config.toml
encoder_arch = "regnet"
model = "image autoencoder"
dataset = "small charts drawn from random numbers"
train_examples = 203450
image_size = 32
crop_scale_min = 1
horizontal_flip = false
bottleneck = "plain"
downsampling_factor = 8
encoder_norm = "batchnorm"
encoder_activation = "relu"
encoder_channel_attention = "se"
encoder_depths = [2, 2, 3, 2]
encoder_kernel_size = 3
encoder_stem = "deep"
encoder_widths = [48, 96, 192, 384]
loss = "l1"
latent_channels = 16
decoder_norm = "layernorm"
decoder_activation = "leaky_relu"
decoder_widths = [32, 64, 128, 128]
decoder_blocks_per_level = 2
decoder_block = "basic"
decoder_attention = false
decoder_upsampling = "pixel_shuffle"
init = "torch_default"
residual_init = "none"
optimizer = "cautious_adamw"
learning_rate = 0.0012
beta1 = 0.9
beta2 = 0.99
eps = 1e-10
max_grad_norm = 1.0
cautious_weight_decay = true
ema_decay = 0.995
max_steps = 9100
batch_size = 256
epochs = 11.5
lr_schedule = "cosine"
final_lr_fraction = 0.05
warmup_steps = 450
weight_decay = 0.0
Rows from block 1 of the decoder of a small image autoencoder, named by matrix and row number. Rows with one number belong to one channel. Each number is 500 + 40 x the weight over its row's rms, rounded and kept within 0 to 999. All counts start at 0. Numbers have three digits each.
Before each channel's rows are labels from the 100 images, of 14848, where the channel reaches its highest value: "peak at" is the part of the image that holds the peak. Only what is clearly more common there than usual is listed. The data: small charts drawn from random numbers. In brackets: how many of the 100, against the usual share in percent.
# convs0: first 3x3 conv (decoder.mid.1.convs.0.weight, 128x128x3x3, each kernel summed), inputs 86-127
# convs1: second 3x3 conv (decoder.mid.1.convs.1.weight, 128x128x3x3, transposed, each kernel summed), outputs 86-127

peak at: top right (71 vs 6.2)
convs0.86:532533538538563492580499510519555447470517526549466507552474577491552538548579516525541499569537550622558548511544451570427473
convs1.86:531491559441444511484517450526463455518493475553478471455521456558546501461499506472539440516504618509571533449505497466491501

peak at: top right (55 vs 6.2)
convs0.101:481561456561580544571491565524520525550481520532467540566578471512498529591529534572559504510491498480480517548587512572544483
convs1.101:460467468495545497469503504493457441444503498465492455544532597539451534533508542425529520522539480528496486519489545449529460

peak at: bottom right (88 vs 6.2)
convs0.76:509525511546572469527541576547575510536522501515493519505494531478510554524535470578449519506536510580497535512500467519552462
convs1.76:476466507544475546505500530524559521539475516503477469489553531428450459522519476487433544505515463458540511486465487421479542

peak at: top right (47 vs 6.2)
convs0.107:496563447541540579526505495536514557520526503520532562580518521558490538548537521532524518508558559567495504560573525521540486
convs1.107:444469548504465573473490529453479545463512492496527523553426527514476529476559516528483456517547446575444547528515488516491523

peak at: top centre (44 vs 12.5); middle left (35 vs 12.5)
convs0.106:574490473515493519490503519534513491506542584545532552517520504514501536508554530499566494525480524493602558548503492575468549
convs1.106:508499556453495509479507424504421510551515521491493534543479510530492511499603452470484541520478509457479510526470474554422498

peak at: bottom right (57 vs 6.2)
convs0.55:521537508523532577501563605495550494506530500509525555489511513505532503530576530594489556503510526510548494496551554527514510
convs1.55:493580546471472547513530470512509520531456478425485396505531527500538469571532462489498483521501543507473499514548502473505517

peak at: bottom left (32 vs 6.2)
convs0.90:552526493563535500535521430541476525491539522505468508487501501546545543500535530480515539548462608564507544554479473494506524
convs1.90:522566539503504500452485526518499514502489496525499468585516542524518495452469495403457522466514537517576470521543556554548512

peak at: top right (39 vs 6.2); bottom left (29 vs 6.2)
convs0.53:537528508492492523522494487493504524461544538535510546554559508563470528522492561545528542456507529553596538531517531523610524
convs1.53:515472475545465568519505559517547524519527508504578585546519550487538505465544539447384469501504465510418499452557494374451530

peak at: bottom right (72 vs 6.2)
convs0.33:505535545524554536520517591563525534529517515472476585530586546485562512464483514517534424455493477520484483557548544511526522
convs1.33:499485443505408465436519540507434511495480485550468537483535480559522483465557469465526496461464424455516451515576534515507519

peak at: bottom right (37 vs 6.2)
convs0.115:569533525445503445540527522541471542518538550504532554496535488474529524406497526541524572530501565517496583509444566518515547
convs1.115:502508446474480486477498600483422506529516515447483508488500478456467485574523496527486547535487459462447527548518436444508531

peak at: top centre (50 vs 12.5)
convs0.26:514456488442430513447348460514475487524439402477473493471462413471526436473493499486495489445501504488473476494505434514493432
convs1.26:506576451515526456549479535490477471505530544405492445477510515577464501514490464521505511592510469492549488507481544499493539

peak at: top right (37 vs 6.2)
convs0.4:527506541544458489486523423498561532431541542477539497577482561498514541520454488547515539544544491501554507559456475538533540
convs1.4:520468462511555456549509475511425515426504495512480515418536557555477504586480463432410437456479560497476507453507566468497561

peak at: top right (49 vs 6.2)
convs0.17:515541525527501524554514480535512463518509512520558489525473514516529542527479582546509589584565553509518560519442533509530477
convs1.17:553529451507509468564502529514519488487516510512476416503498548532581545490476491441490467491544524516492545434512534415427461

peak at: bottom centre (39 vs 12.5); bottom right (28 vs 6.2)
convs0.77:531543547465534496541540530497462536543506483509514489516490516509497525527530527569464532512489593526531483575509516532508539
convs1.77:477492445485515442455477541480516530515513518496478455472498491466505519596501459496489469543585511492515446487527519521527549

peak at: bottom centre (34 vs 12.5); bottom left (32 vs 6.2)
convs0.51:572484506490494535470541481507511541526554528493507528528496507580519552539488515517545553449479514524475467486506552508442503
convs1.51:509526416490497458500493524518457445500499501561498480431453493515472519498541484492487500427511525432615520496528514527570501

peak at: bottom centre (78 vs 12.5)
convs0.121:561530496494497472459504531581529547480532522576531491503541531544531521539513552503527552525551482582503516511453470550472516
convs1.121:490558515498528505460476514498540523506485508390447536566507481510491504509551491452458493541460486565472502432535516512486480

peak at: bottom right (45 vs 6.2)
convs0.75:525495451526480500452507473565482512476521518509473541523567518509542510403546494503627512529513528555508493504454424550554500
convs1.75:489465505464458512453504528520473450541499494545463570478443497563503467422523537500488527494455504475499526492562462489529438

peak at: bottom left (42 vs 6.2)
convs0.118:494555507478526539560535523537531587582516530548542550525515486495507529535513467480424538493495514501566460567519480501517564
convs1.118:515504428451500501485511440535464483430490500614503408502509582539486521517507429435508419449471489466507459543522498548472452

peak at: bottom left (47 vs 6.2)
convs0.81:476482540516527525496551511521487526517462459538525477508566528548513523540501565513597537519526456583540571528430477562560488
convs1.81:543488485516490506488478516564510484544461454490461518447471495539535510561499518583435455456477611452615515436539530479467435